Weights of a small contrastive image-text model.
Model: 12M parameters, 24-pixel images, encoder arch vit, encoder activation gelu, encoder patch size [2, 2], encoder layers 8, encoder width 256, text encoder width 128, text encoder norm layernorm, text encoder activation quick_gelu.
Training: soap at rate 0.0013, 7500 steps, batches of 128.
Data: trained on small renderings of single solids in any pose, 98750 training examples, 9.7 epochs.
Rows from expert 2 of block 3 of the image encoder, named by matrix and row number. Rows with one number belong to one neuron. Each number is 128 + 32 x the weight over its row's rms, rounded and kept within 0 to 255. All counts start at 0. Numbers have three digits each. After the name is the row's rms in percent of the matrix's.
# up: expert up (encoder.blocks.3.mlp.up, 16x128x256), inputs 86-171
# down: expert down (encoder.blocks.3.mlp.down, 16x256x128, transposed), outputs 86-171
up.10 105:147096103152110155189112161148167159150125130091108153147141119174164088079149079113145145133139163104089115166098203121144101151145093175120131130084116116094157102125109116118114099125080086106109156061074082103194188148168145124118180094175158154084187061
up.11 113:120190076108106185098148146111180104144160063109179158029069117124159144136128128132142080097147109170082138156150159160039102138076142070132072119093114145156167143155154116187154162089117152110126121112110155132112123096147139107111107100142197113127162127
up.12 108:113179114111153179126160044138115139196116160179160123162116119097167142174130125148156103116099077121128047167167142206095154112153194080148175136153119183083129160117160164110145117143155202177121128149098134119081076077129132188180095104114133120118106182
up.13 133:137110132159114116164159207133119134069141125115078152141133123155124129090156096112135099112154124152119111157089111132123061147163085147169102129124155167054122154127060127078095102176158137122115155145142092089105117133198141119130176167126110182144054142
up.14 072:139071111156154203138126125126135122182068097126168188109140121110144145150115093097167145141137156128073145156113191139147098148149088111128087143094134108078142137115186124118108118109122104158120091150098058101144088086123155136115146166148126138102139153
up.15 098:100084204123125130094066093149121141152155172171154113116120160132180154141155129152161162091047157069161110151189138091176182087111158146091216146138121158125179146124132146121171112136114108130109127076111115118158167144073132129092108110143165106098128141
up.16 123:126167141163110100166070145148080133118109149146183091194144112103107052138105123142113153113089083127137041127158146098178140106179141170140133120116119103149093105147109126121090086157179163198078129129158100122193154153088071096173141177104109131131137119
up.17 062:192130156144108126177142138129156156143090100145128118138120144159120107150152095132142131152112162128100080168097140172153127173097122091146129148125114176086146115084133106121132150141110164135121185098153079136111105093177160166098145022166158136148116143
up.18 153:129216101155095146122143135122100134119164186099141143131108120127100120160125108142143144156123105140085069217169111097117047118119157158108128120083182131127149111142074190146052131145153135167156143115124074138113138162173122087101117150119207106133119158
up.19 098:090082137130072112112140156094153126201117107192140123155199146151117100114075110102134162099176125103144171156097118146178203235163090146153161163152217109170147146120090113082150100125144088102064118136135098052168092083138152122131130138096112135134128106
up.20 056:135104154117185108135175088158092144174133172070104177057215171082138106103154088112137168174066119110155145117110123128150077164157135133097149160122170171087100185177165139104144159125123096106133134146091146098127171157131145140085136151153167159163072149
up.21 085:171109153166158153109170084094090150116102099167101124153173065141091105059114106147148111116116107181144123101067109139132088151159094139159125114150105076126085253095136143091151128153108180089083135142120172121093100120102136154151150093152125153128133128
up.22 079:154150113185140091179167117142113161112146138144083086134146132118112116121107111115124096121147153114075089168137148148071135122122093096165093134144124201220106153085100157098193082132162142117143148133100121119072142082155127179175147131145095084224192127
up.23 111:140219129151110154134128129108122109143146150114155185110080110109097093122147129151159057158143070183115090140141125154124111125106120087136115132107106091101172177205149126139091180152155143158133147157117154176098110096106135060177112154109164107134131146
up.24 077:123161092161170145192112055169115133082089086195131115162173113146081089145107125109121134168148120163159127121166156112118121116139147185147168120120089142172142152152102157059110108133137165146117147127170119173087078130157123206177102098129067137147123121
up.25 093:113024212138093107158156145150102156140081073186064135114154122177123138124115131137151168132126177090157135121166122146169141137145134156179176133181144139113096137101110124077115128084104116129102110079131121111114165163162149174062135100167114128067080128
up.26 071:122114138128147068114129162121105094133133145131124163084126142165117140073189117126130122135132117112208118060088082125133133136126095183153174099161164065081153142174101087128079205148051094108123127125178206114100088133124096103179155107112122183050150106
up.27 160:156144119101150164042119156091123114125123155180164153202086120101151147124162125147127120068143075136168053113085093147149202193152117088153138148129186174090168117133127094160130137162122135129116116117144084077162070125151116073135117105083129157079094134
up.28 093:119077158140073186092117146147130150190100110150114173133135106148039136077139101178132151108172120145103136164066164147149070164131090144140126149093162140110175160125106101086164127148143097108109134072075101116173147133158146097130142157162162116111169047
up.29 093:118121130120158128080164075061109104099143159129102068165115080117071124141079163105115091146154121136148113041147088158127110120157109144129161122145113100145104119123172119138127123125095137147168153172183166153073099127131137100145111095120107163097123155
up.30 060:168105151158133130162143147130178153115106117083119115103093112184168096155101066056130118162094135129087103182171146150079165119089105133129138173161044132122132101164175082105158170139111110131094162122114168107115109091115153163129178106175133140164177078
up.31 118:134180151152143184165095066154109143112107142142121151181088070153138123128140119097135118106172136135134093106145151134112158083200136107159173153110071192117115096165125135151144088174122173149095134114097134118144195095115119119172136130138126108102087075
up.32 089:092114145099120119159111103131153131196091098148148105087142117119193145127099109120116137135146095080159138168173167161140164067109146113142128144183066150168074101097139122108096107124118184150075132093104173131105097079099126189155116031124072111129043126
up.33 092:064152061103087152146118160148149150101170145159146092118098179113135119100058175149098186097138135131095129194146112098119152093113151116073098122091154139171136125100086151151132074098142156110163129086111028159160160145175111133123124142120171129107192132
up.34 090:066128145144158106149112154192180102117144218069130109103137179117157105125111139112123140188171170087136190143150159137087064094119088192107106130105064108101155070170148116115112145077138089139132128090115114163113184149125141102102150172156124089096172116
up.35 087:094131171153036158165134133150119136118124126116095073082151099182020129162099134159106158160153134122139144159157121140142095096138112178128103134146151116143082111112084152089101109161134105132137155188165103175099047132177154132133150119151110191117098138
up.36 110:141146142159112134162095141150086145085078155116174140177142132137135119132118062116156171111088099099162043110157123133215130113199147182166186150134149175098089090146086162088070092138156118184067133128145095086168126173189139098132149175093113149076047131
up.37 089:094125103113138089209133205111161137074135071117140118113108151142153050095095147153106148123165145136112133191163104135190134175150115140127155144163123166138103093149104165100104108120176137086077143101132079125127096141203129116120163123068082173113118119
up.38 102:196114166126128150156149098142114160170123222126077139073139163154104181134213070183119132107121062157106049112101129140140065106132158123125087112143128121101176129156115144124114161160105159118132152138118143156120155194092140132181118066152157169096115125
up.39 096:138129137127080163152168165160144167109136108159096146135101096170175134063118123136145110058072139131096091178112173106119193127102118108163103098172080137160140155085053153151093056125139197126107107118065110089125142139171132114160148110122094146075086100
up.40 078:083091095176132087176154183165137130092136124132169115122156169128155149060139094114139173141123140109166160168093101118138073120107094123116188134130164110088114144125130117049175085136120112056073133129147126074125094108131130137141155162106114129132098123
up.41 103:115205082078113148124125097157128119189172167136124092095105141116107159096095110152071137141150116132106103161137116115149099086099194113047122119157098138206165081103132163144089102123145178108153134131102108170121142145149133159169099090084167099128097123
up.42 095:156148112106094156165152171180172149135134131110113137060133150139179143096187102088118047116154124146086147162124145145109125122112120108119078126148086107139175119165116137175072141102112159095115137097040169124073108105105183137141146151132112112131127102
up.43 080:108156140133114118091181091091151117134145114127108141116052084133134138154140148092135053130229162143081171151151125175074084127132145083117133145118102144171160148157189128149220187137110164127155178160124202184089158059105151112165116153168163080156167151
up.44 107:164082206139134111146201078144149181130128184078065124050168137165118173143151079118168129169100147114101146128148129170115102099100130136118121123170093171108121140124134147132132136129064081098131149127081159136077163117142209138078147113142127177093125137
up.45 113:082136103122094188124102177140091125164188098130151171105109128145091150040144167161102109061176162124140103121135108081132189149121103144120123120118164117171103163170069158140191126103163143096094110148062174102158131052138075117134108129133140112132142077
up.46 085:096116135156119123134135110159147173124137107148085111156107099129075150112131107154130085109190180097036139187145179168089123125132132128133189124126097195168157124107091185125195087128109147114125169069085174146099156148183159152142119116166118060177119083
up.47 078:157113131127176152152083139136124086163097136115144107114180085108129088086094146083111120128152143088134119103101158111125155133128107189132096174112102130140070102181124118124093109116167104174143106100112121099176155127115092133109151135149160132075183082
up.48 073:136091075126172109109134140084185119150090078156163139162106130132140111114065144079132145093108183114126128120127158155126088149124117141129127134060100087169106078081199071140136119114127089134128157111185078080157100160115094144075163137169161101153169138
up.49 083:118091133123157179142166107184141115135104102083147141134137135105171146175102126132151122118108147165158187132113162174102103130097108061136083135116080091055103191109193079096161133059160156117119119125120053089111094110102155136118145138117151132101114150
up.50 085:102183087116104115139069159147122085212126128163187142116069133079095099142147137163108102089149070160099033128131153182075144139159126119138120129096133095160121172155141124133154132133173138146123130158144154155156091075104092038204100148117170042144163083
up.51 132:142071154115110091106184158116155118148129119108082120069141175122112171122121093135140118110123122126101142167095090165118067173091113143111088117117139093107130154063119113128104181112138074090124151121151126128099122140153156130085129133137180156148148169
up.52 117:137120130119124122149103151103115112105188132126118158075143145147135124077172105107146107098036151116173107067113094058120137148148123141140086134110151104149080129190094111187075150190128118085113084142137164068171161143084091091114149141114106172100132104
up.53 071:101176099111122131155139059086077159086132126147096098190077109123124163144160116122146141159170097129138082086144116123071185118160149151126161133147157160158182089149089118128154123141115185160134103196121169130119082144121125100149096100123079118129131162
up.54 124:144160157117132117120162105111146145092096124127092143140098095148121153124177101094109135124223160120107128094120113130107092155144149062161139153141179167145086135180132091204186158128101139116111155165117185132107197073104140175133145147165082115140127132
up.55 132:085152108137105103225121127149153153087114076190129079128167155145125109156119139151099135132122133155112140180148176164172141094151138157142123132133133111186143159128111136113174082151128183127145174140136137158105057118128124198151129112150104095164136120
up.56 094:144113098092082118217175166118171154127103032149116128172106107121152083099076131134090131085160152169128172110095143099161141191155138108137071098163078130195102107085129084132132084057107159091116111143100104110140158171129147124130160103117091168126087119
up.57 100:138076157158091131090131102143109161167074150152138159206187107137133137166146098158173192142129116110094121132123160173197142167171110147146208156104167086070165137084141118084166123151101088175118128116130104093168142154109151139097122150157160124118114145
up.58 095:174116157136091156144165165154114105155140176108076134100140104135108146158147119142120114105125102144079104146066170173172118164112099088129163119124143133105121098081115130111076137137134090150142111084085091133150251134148124074124125122165136126143102098
up.59 141:137094096173162097200151120150128137038136069137097135127172125127121120098110082121117126159131145191110165132079136099120065141141118155134088100122112116121105168107094115076132116106154153124109129133137087132089120151186141180118179158133078135192114143
up.60 086:084077148123188100167112162176178135115145161134128099130141181112120108159175118142108140130176156100084133149111123132159050115152128164104132141109131083134191112109159118175143153116085074093150187055132159164123169157057097115110152133136155083146152101
up.61 084:127090089164142118162102167156157148083102050233178112141103149139155085113163136101160095122077183145096117162159149134107174119149101172159121137109108113185149147157133090175151079137126163106121185097172104133129110165099144157168147159154129081138170129
up.62 080:131130130121165086146100108144139104147123170118146089145181140085177112175138125119090153132138077099127068093160109176130147079202146136118100149130116093193129069145191129156063110158172108215149132134159126151151174151114080152170133191105091148142176119
up.63 072:122086127099120131187103121188143148161151164143164116056132165130143123079163145121103183116083149107170140186115152077115150109068127141093145144102145136141093163138072121111135082104136128087109139087066075089187164185112125145086146131157177119140175116
up.64 089:111083088150153136152121164112143081163143121100149140116188142141058078079115102088143128092131128105139158179062147128135139160142063207149138146092176092098122088136125146069063101150130104129138125106105091057171068161122131091148159161103116191090165090
up.65 095:114116084076202117136170120131211111118085108155139122083109153107147125114144109094126147123153115126087138101122133159071100120114142120117132152117120137162130110134183098168144155110108141104147174116170132138106101154085146161126126127135148086140119147
up.66 094:156111166159112176115135122141110108102134067138150124136139096145093134109063157107138065120180148136111148144114164175134178163115091114156176169125092166104173131126110128097142147079184123196124103097033116132126162049140154089104125119172165105129153109
up.67 076:116116124164136077121191174114130137113126127116127109150139156122119125112127095077134109169201158089171205123095111111093100147092091105114096094144138130137062153053119148194144122095117107102125163190171131116119097127106109117109128114168141120210172173
up.68 078:114137106099117084204093113180133110105133219130130066134147145140148111117107142157074101192192082150178162126107141136147180077113122127094131097161140149117215131128093171074105133119109170136153094131111164161092073105173096150200121116093127157106176119
up.69 103:098078164115136106161081101124105134187092096174146080139181126149087061096069136122122193141206134107160133107125115124174161138181132159169179167159133125149161109162113118056126025126132122163108078092111100105161129141104137145131141109115079183098103084
up.70 072:171126154137114097108117140141117117064091124118088113146119133117164126173134137083125161144175141123142143097131171128095073081150147082148117137124116181119104110112150104179140147135105108158114149149163162121121147116065138112120130162146060109153122159
up.71 130:138047151071131124119151156151132116169096147149110148155181164158164156079146098146107145112146158120203144078036108143221140155133078124126115121170150116098122131100116080119136160077096072078078086110073138075158095133132132138117165120094067206128112092
up.72 101:135141079074122157152125159179187113123142115106142140059102149101181163098113100140069133045123135147137140186078146120097125157101163103099064118104125179129176098120112077184136142085136156077125120062073108122143198129185113149117137118123120166129095111
up.73 072:126165108121104176179157110105141155134138172162119146096111143124136193121170119113107126128172084143062082101114101166094133154115173083100098132155179151165145155190124163163150160125124154079120111156128176149090111057126162101142119125108199137075111110
up.74 077:091147109142117116206135147171194160172113107123112120114093123156071128119168083163149111142177107105094127187137159133091033136140128181136188145113127174188192117186132134096135120140108110103110152092110137156134110133179145134121139125145152144082169113
up.75 137:142138080125153160083154130151136099122126099112133132150172126112126149129099174044133125159166147156195169085066123104087227157107065109129108131128107110156112131111140094157166113077113101129104102145098131067141152107080087109130142179132080115195179120
up.76 102:116100130125119076115093162099135094169127083170139099126125134112119163104149174147118147116134119078181123090176102111129149100087094138130113091192111020181055173105139125144171126144106111101084128159183219120153031132106117123167099089109107104155165108
up.77 114:160157150137111131115174120132157166139068145067101172116088085180131139096170061107162127158158150112121144140122117138147054126131113119142144153139116189100144126173135124126121099181045110081083153091095124124104160092169186104145167077153139163094097100
up.78 076:091169122106138165068160206153148096093128086144156177128033140115143164109151149155121086052110101099126102156174129118083124141125117131156119122119099125157130146165146151181115171124142147101116180148101170119148118090138091097153109110125184064128125102
up.79 095:163126172160110145100128110113132163171133151143081143169118074159085099095174102104157095093158130134086083167142166142114152164175085130168136154101129157154172134158120170157125113210114122135119168132124091130155155122146132098169181103171159136111196119
up.80 115:189114147127140160100140125084137091205098089080152181077168111145176113144124142110159094156115119137114133046091151151102139111138079053146070144113098104130071159155188095164133162137132110172115119160115166102150139062033115109137145108177141119151201091
up.81 116:093073175178081133126118185158112193109112106164098151166140115174105117108120115138167121091089183090079151151135173143179114119163081178175122134128087145117078131073091120125125062165156102148073183117112100095146128141174158155059174110156080088147087120
up.82 113:180134151166133170130166090123152149158088133125104172108136088177128111087164054079182101105115124104122092101133136124122111159144097142158137151133094128110101106184113124154097085156070115092074147102090149081126161107110166106117190099172137162076138069
up.83 097:119136067080100109117114156103163146087095094103181102138118120156176108100106170097126108140150162105177161138161147106124198120157096087145121138154110135128071100149143060152136095087118107124136082133117157113171170138132166160103142106108119154091137136
up.84 077:114162121113114118147150107152116124158128221248116066190175152114154169141159134165085180134172094124155107135124110164175134094124135121095137132147149144150136142091126147136146126167135185104134149165145111162122097142175125141186108063088127117171129143
down.10 093:084108097124209107163150124150165161152083137136184130102172161056165120124132116125116138158141127102168140150164145177144200040131153165106170170156105106144126144095158126132136109133064125118146137102126169124117163191077099175161142087108044117163071132
down.11 089:106097120166143133088156136153137147143118098190143116028141125167179166163181146150148130117086141036133116176174097135123143091110138136112163141166162116157177144148111156137159134121084133127084075018166099111135137125155125127131120115140163125052107149
down.12 114:141124063127173167103197130036104097110098092139181182091096069088113112103087170135191098148093112143130127111105053121116148177173148080192137144163183133122112097146154170069135182128127096186133109184160093117103139140124097114117118137082158192087095178
down.13 154:088095105128141071173112182094126110088119075105121175141106079111119046078104120124159135105109143112102184191126130119186118204131131170200168138089151170097139106137125119107152139125104096140112152074103113100156189133142148098080188148144121132111092102
down.14 082:133104127081148135178128090084144076120099082142118107118170122131140040101123112145126161154150079122143146101088113085119126148099108096153114125181121147112067076094149097048128086119132176134141134132149101116167086119103142167144124073087061146142151185
down.15 122:117086195131053111133116132136079177122121143114086148143146084137128106106148113190090163071123143129172113097175175150187111148182125143155136071161130129161079182097093097130130107102147084109067099120077143072160172150167085099113148086144124141143069065
down.16 111:119109139162127131082113106158107100143167106153143145044128128136152147122172130128155141153094119052156126162168104112118151118108212144151140133133158117112199126129116192179084142133102145158082067094158076145073146145123064136123109145100130111046128173
down.17 072:153134148116115148147104147126175117134081088144116080138140102174137137123053117102111158064102123117133133174096129090187138163102128123126123085110161162155107142071113110090168080089150115097117120084101114064156184135178157162105158074164153156144118113
down.18 188:090114113113140096054152178137141111103152085130143158050066144120111086136166092135205136124062112034133135184162119107141105136124157150170180132125151112149178112133132151159093133122086109123123095104132100103136129169127093065084139138094180177071128144
down.19 095:132135107122144147167121133080119137145121088109126176189116101118106109139062091108190153118087151110051135126109119127134157208145096097233136164107152155086108116081143105073142146084163092190167094116066099046154188107131102090070157171162148137134151157
down.20 065:127157179172090146138166100090132154151115155146193163097183051098089108106164053141116094130109162108121115096164098121142177171167136142115143110202164119075065108133124085111100162133081130096068124119120155108094165170079123138172122118108114138107095105
down.21 075:127144189146155091099161103115141175150165163175119067126132074158052101121152160165142108173164144117080129159152079145131171139142095129163157119149126164100130162137099108164174119174107151072133190117169138145113156076173128152166112083173168098127117144
down.22 081:119132188231114087182123108131096147085162151147142056089199117124099129148162100107135140180135146091081090165184118172145121090167139161145096113162164143169139113144121135075128119154076155176121161128111171147115109124111153156147152118154094134101149112
down.23 109:178095178132098127098153117129130116165095150129072134028141120154146144153201109108143081150103089087135084103149118135077106134088163126123095110146131104119118156155133127163148154142088139110124144073124137162111176108135124164157143099203154124132159114
down.24 092:131141123209131111144169140115127116080139093142093086083082106150123083148116105150147097198103134114059118168135129092139092104113169166136146085174150145137140109114118177096122136122109157153158182158166121170057110154152139149133117137116160140078109154
down.25 099:122082074107172115163173141166118122121083184122126096113121164128182162106156073101111128158134118080103148175081092103119147065064146098124098118160134158131084079113116132156104137099091162106101122151131137096071095128173175176143119108106084160117128145
down.26 084:154162145181103116169199105102091127159141178151060101156129130158086161126133142176103115169165123173085100083150052082142066097181129121073103092107148126149112158188072134151106148171118174136149170165202160201120077127178193146182113135178173089161164134
down.27 143:154117112119155123125154069036096084108124084150133116086097081126128129184137188080198085174089114121131076099136079100083122126142127097217091150117146113156143095133128115112129130140146168206140115190137114160078102099100122124153130123120134162113191184
down.28 094:124099154177127124141142093164133139130044073135160174152134039139133104105162133102176093088057112068124173163116190130110164140090131158220132131135078119123124139123127102135160101136121140143083159210077133081091121149086151161132171096148115091234153108
down.29 091:113152098101151085129169116197166087105091095134107081073080145096145167123164179124145052140147117136182187104142143098143101087087166106121148101144080132139159125184128101225159121131095141087157194162111180179094113141125132181130110106120144093145133158
down.30 066:149117148145148149176111075161109139130099116152106114083180101136096115144126165184113135151085157088135163153162153093203115139110143115135166097169109189164107194143115138134128108107115150157146094103067150121136172074153107147111093067160131124102110132
down.31 110:105140095095150135105154137056161108108146078123151163043088127143088096129132123140164171114116102079170133093153075127108107168161195136136157152131237150143135114155132132123137159138092113143112098147226093109143136157121075068109112111136158168069094171
down.32 090:126096120112194134146118115128128076118110086153131086125099102085147119128079142086147126122109067110136132124102114104152171130129114129151093181130098100151114091101164102083165131131105133175155135146118095118148085173101126129111107060086131148049155153
down.33 103:105148159103113129053125170125127157124174103100075149110102114153133117121174138133136124109109154087118162172129137098102088156077183100114160104114193145113126113129068121190163153116113139090121089157086127130131146132162161085093088143157175118136129126
down.34 094:106089171177061109148129117144068170156126110123104147178127127153109105152115151144157100130127148114119168157165152145128099100114157168147143112103126097162119205105084146140146084157158121153153164163147148184083105087115093144171101162155118112179145111
down.35 097:105135170142123064140071183152148162109159148111082092160121159175139094131139123156133116136116164051115165192150165105137111112115144171120138078115123163096118155125061162115113126111129151120147193097167098155127127113162182118119171144126107127118101101
down.36 085:150122170118125156102100104160114121133108150101145190049185170113185164159173048122151191178109099060193162077172126141096136093114203119122140103143152092082122152140109120111096165106135123153095062103125138066160156138085113126100095128135117154076103159
down.37 093:141087143095113165128119158147137119096103110140129134206086131161149118134088106157160142096095099120119111208108135103197104180100101102206124110120145166140116132073111090087150093075144152120106088119075090091166149144184138130110110117089121120089101109
down.38 101:144123178111165087116095122131150112129082078090131146131163165141136077152136049075104141140128114072094139137140146135125148192159105124205117121122127131118160151135124078082126168094147084127146108101092095103146154113110136087099183144169142153113154132
down.39 103:176163097133130172112124135136091116093136149131089132167096079149143163116082133150080111139165098209212141102070119087137112118142080082113077094144119115096101151087132146065157135166109157145157107119085138131147067102152146116146110082058124151142083134
down.40 088:119124130147089145088113149041143204114158136099128129163157106159168092173065131161126164158134153119046127175149118198124133180170074114128077084128184182070084161125097162117086118131150100129136095132117077077151128110117147089129141147099108107113161145
down.41 118:113147154057112146082083113141144162111115144105141132116117119159137154146122086157140150072113140092097161189153126143130084126140157118082149151090138189113130124148122114151132153096124129115132107107072096102168179116161163084101091131102179137084072104
down.42 099:137111161114159074153120117157076192114173108134156075120188149090143121189098132164078142179125150128127162150123118165136170067136181136125103124174109116135196184171144092114115120131142121164182085090105136166116092120101179167117072161087093139129128151
down.43 098:163153052138147169116139096149103078114134138135157101126078157107199193117158138094113088155148125153174077091074141085100124064108145120091080205131101069118138089153170172112077123148153152165125110151128156127084092123117115160171087129072100096127148139
down.44 111:137158177136110095098164147147127124096181135119111151071091142168125120161182061098186089150074148036115135160169103094096100137163183159160117076115141122098154122180084156192076168112139153152130123107127117159100165118164122086096143169137206138066153184
down.45 103:132093119060129166100135135125104121136186111110144180136147177120181147137078142128094181113166169178134131132105117134138141196128122083106090117165171122081141121105146107115090117036184122104112000105036099079154132119108095095113109149113116141125104109
down.46 084:146122151111115142129168103070076167137126101135144159115173050105137159122157052116160123197095117117064065134144102133143205170139170121178107076122155129135141122128103130107119209141145160136077052153093131114102204114103126099127153163137098177093147110
down.47 073:120152159101105095134108103105110129114150104090128145101103134117110092105092084145128205124137102098135090089162135176146135135180137194094131122129148097162119161123164161147116086174111104120154139066214182171143138128120068064121108120132115169097151129
down.48 080:134134125157147102113130151148168129134131098138172112067152158091181115159133097077150122133121090099111162171124184145044147114093151125112158145093121091152205102179184103170112115147108105142154137063159144189131127125056156153126174130192145093118157116
down.49 080:129087113120160105169161092083160058162062102159160139059134055104093071090117140114147101165117104087100147144147088121155146152164119200145086128125164122164090099114167167125138153176047145159109211169155130141143110167113128161135157099140118126119104176
down.50 089:178157085158131186061131067107085124095150122135139184082117152144164198155185127131145143174088085126132062066114115104085123092127133081131088113079157116119175125170117134127118147178119153204097073146151091164125083092145099110128107127103169142124147184
down.51 133:101087139151134114155092111121148108105126060150142178043132121127083061122112080119180177107077097083087169148162143139142108211151176188152155120132188094174126171106138121132144133141129142107121093104160088119133195143103045114124134136131190141099131158
down.52 109:120118185137122111144115112135140187144074190138109123208174122157056160158117111113061149086150161169076144060124149175132112092125103146059150154104102115103071124093137104112137134146150109130160197178167185150144144142117179158123114122148087101181087096
down.53 092:119179102118144108103180174142145116101131140118152089146068160120168145185165150100153053179127146146129152118137115125094126153132173091148098159109145109117210092189132141155114190115126114143178099168150128144087086118119149110127077159091165112126167125
down.54 117:132136105147113146127180058045032128109166118149142138144106104150115152135136162138135128170148150159173135086113050117111100125135166099134118180186217148116131062133122188123110143164103096150109103231204143126090097129150138143099110145077087179160111130
down.55 137:099147144185150079171102074110098140158153137157154064140154112098100100143119112089110142171110089071051094124162145159129161079144171188107184170138116101166128112095176177120145089207115096167161195149173143173117113126060120166117124121153084087152163141
down.56 118:088048117109178158118111113166086099093165172150150145092099135084105142101152102167144182119084097105169090158132108105201165118084145154132154123182155105149125121073159161101125113141082118119104119131110132158130112189130108120091101085072117189062078171
down.57 095:126077143108148157124087168123139170117065098134128093143145133138138122106074169136086153096161181174149187137073116140196136142090049082117084137149101154102054103079125114080144085086163145094092113113074103055108133130142175141093142108098113141135048111
down.58 097:139114185112083144160074115200137163115090135091112155174137147137178074136084086123118157083128178155178134152099180188134117123141127124115081111095063123119085196069099092092098090106176118155131103084081117084146159123094117117109122136101077138155105143
down.59 127:113136148176135063124123149077103126080117088147090120133161047146061064151081155175140127155111169114120171155149129113138096116134096192169152078158129153173098186065076105047159139168159152155176159092159110114104137121179101130157113072126130153152070134
down.60 081:134104158151109104179163100119098176108129084140112100105202139082125142144131122162152137133086178118086065081155145150150182123142125195127104109183087042176117183103140121139101072152150145142115104144139145139126125164112107187173133118118048134124131122
down.61 080:140137144133136108215120112128087113077205118139065091130172130150077113100118166146095165182139090101105114080120111085128097066131176113152099082207174146156061135111062126092149108172108122125153166129134168128130137072170149172113122138163051087163089142
down.62 088:101166125148081093057117097159110124075136167142125156097093154139152121147131159146159091144095107156173091065103126160059052102115134131142167090095105182124157203185088143174082162149145141153149109105168141202147156103126051095143115137093131108140122164
down.63 086:092094198147109132143112093142104167107164144129111101147209108125047114128147096155095188116095154078107144156186171164154146144128124153117162106174138131169077148067097181136146105120100118100172154109117147107138123127131152136134165109155115104128104076
down.64 093:177151125142133145144144109099133075100136118103093153095140097132145144100133091152122136184154078158131084071146066118141084180246104061111151130193186178105111143197171131066134145138137113154150056142102139137138150106128095132148089182105151178089115163
down.65 099:096128060133166083150121109134167068116135090093158136073097123086098128105148078113127101175141075100137104085138116147125105146146160149130154162133133039140185100164211081122134154119121125120135106164104128147151151114113109099091126175126106147080133134
down.66 096:170126154152126138216064162173126140147096117113094101183156131158135087103098105110078136066138127179100143118080203124136097141161103139099109093080056153100050155141106114111148103098210100082142146139088164085169162110152140135147128154157162099139108075
down.67 081:092151112154077101135124168089183120098123107134168073112097154102107097156105174070120138148145159119186141127138117153113150158189123163132111221093188124149154100123168139123162097116116090138159120109185099052171094111132069113096162138089147132097113137
down.68 090:153163174121145152056163087133052148074192170166097124124098149125106180146133158152128090141101073150148130126167122104093097084102176102071151077126136175152174140164107153144129173151102176125160090131122164195099080101098133134133021106081149077117131167
down.69 100:126162105130133122180104088125100084065144143147146160114139102074183128096053103125087167100161099166184078072130111127133159123141132107121167180199157171145109107102185131070155116130136159134113092087128145092129151119116054139157095105088088161065070143
down.70 067:121170191156088084181122105069155168111122140161148090135167127130110134153101162137077118211150116125175120094153089179111116098173153163152069105115164081161123155140146147105114150156100134177116183100195188169110146111136118100105145140084083134184153113
down.71 121:185141110101119162119167148070108134112142072138114180081120081149087144099109133148160138101063122151130077057149065098154101195181117110108120112173182095157066137092105165099121163154139130140111089146128128119142150151178057078148120107130179204100070166
down.72 109:084083191078139106140113110159133184168122137105175136126143120116153125144144101104101162090129151127148168144178126165148136140100148123082132161131158175110117154128135093163129136112122095068081106101059124124150138136079159132084123098112115124115112103
down.73 078:101133143118114107122147127118119188124154132133118157099142152136145149124174156103145083147090211116023118158156084150120147134085171125122122119095148129111128133152121173203118147110112127145142147125143157145053147126105180139078123153114144111137109187
down.74 079:125118103164113090203135147078105161103113108156129078082231130117156118130120043139107150169121142106121102134161090120150138105151119180117126132159191129149133113137142139075130106120091077128099082123141111106116119167146114167134163177122065166092095103
down.75 156:068113132109122083156107135080123132122145034094144153123124130111086029120061167103157125084112134116130218130158155156124135188150150140169160163125124098170132115088158093098167077095172095147187114135123118092170155121105064099090141146138125167158136114
down.76 107:112108056109171122137156131061143064100139106145148075144102126101107140075090199086116150134169105159141135092059076072115145174172096110151092150109190117116143095110141102098134104094137144170140108181176087082131059146128112138138123143116124164097135159
down.77 104:156189083128109108151153156086147136166193115120159127089113135138171151171117110088107121198147098120085092147155124181083145121157154090126148149164150127114172129146155197090094149118163139195177104121116169177124097072115145124149126132156104164139169145
down.78 092:137083101141164137187142116131121076095111123144171092129139147098225163083175138135117152176177118135201095076119113104142162094161149126131065144200194112110110117158178104082159109133085132138076091120105119102131087134108122183159125131098086165069101099
down.79 099:075106109109143073140105201140162090142084098096158138129084159103151089126081136074169163125086144061135153127120139114158134138142103132163174145115105117120155107118122082110098100112117122164136105112129139105145081174068128098133130132125120155155146123
down.80 118:166114213111100167103140132122094155127164101122110155076135118178160125169131098122159181135047091095149125113165127065138098122127170130144127093143100067093108155074097135072095135127150168143123029111043087147152122178149109081128100098098160179082152168
down.81 091:127166086131107114127156123176147153160071105181141186192075115112123108086177149141128054097123142094118152187109161126113150094103129158158165147114138137159172063139117158220141112161102131145070178125152120147086116132094137158125156145124102078192165088
down.82 098:129100131170136143117140130147145102095169085126116173082064159135138129141164070159177105132116137082089142207132125081096102150124174124177110110071144125148192139158141150176121159130098170108102128105114115128124168125119134069122143169116196090092133149
down.83 093:095068097105193119182104117162119139130098095132190096172133142080152110093088150087133146100097086114163165194130193162129193120083123140176109147113081110156124129076149100108180056067114142111132119119076105088130119125091150151103156110109100150121125121
down.84 088:127137142120107097053112169111109129110170151100165153143098138155138124169146124100167149114083194125091108145135123149098120153141174102131157178068159144077175103138139070175132179113138082166163125126140070098153211089129093060063126176130180095107158152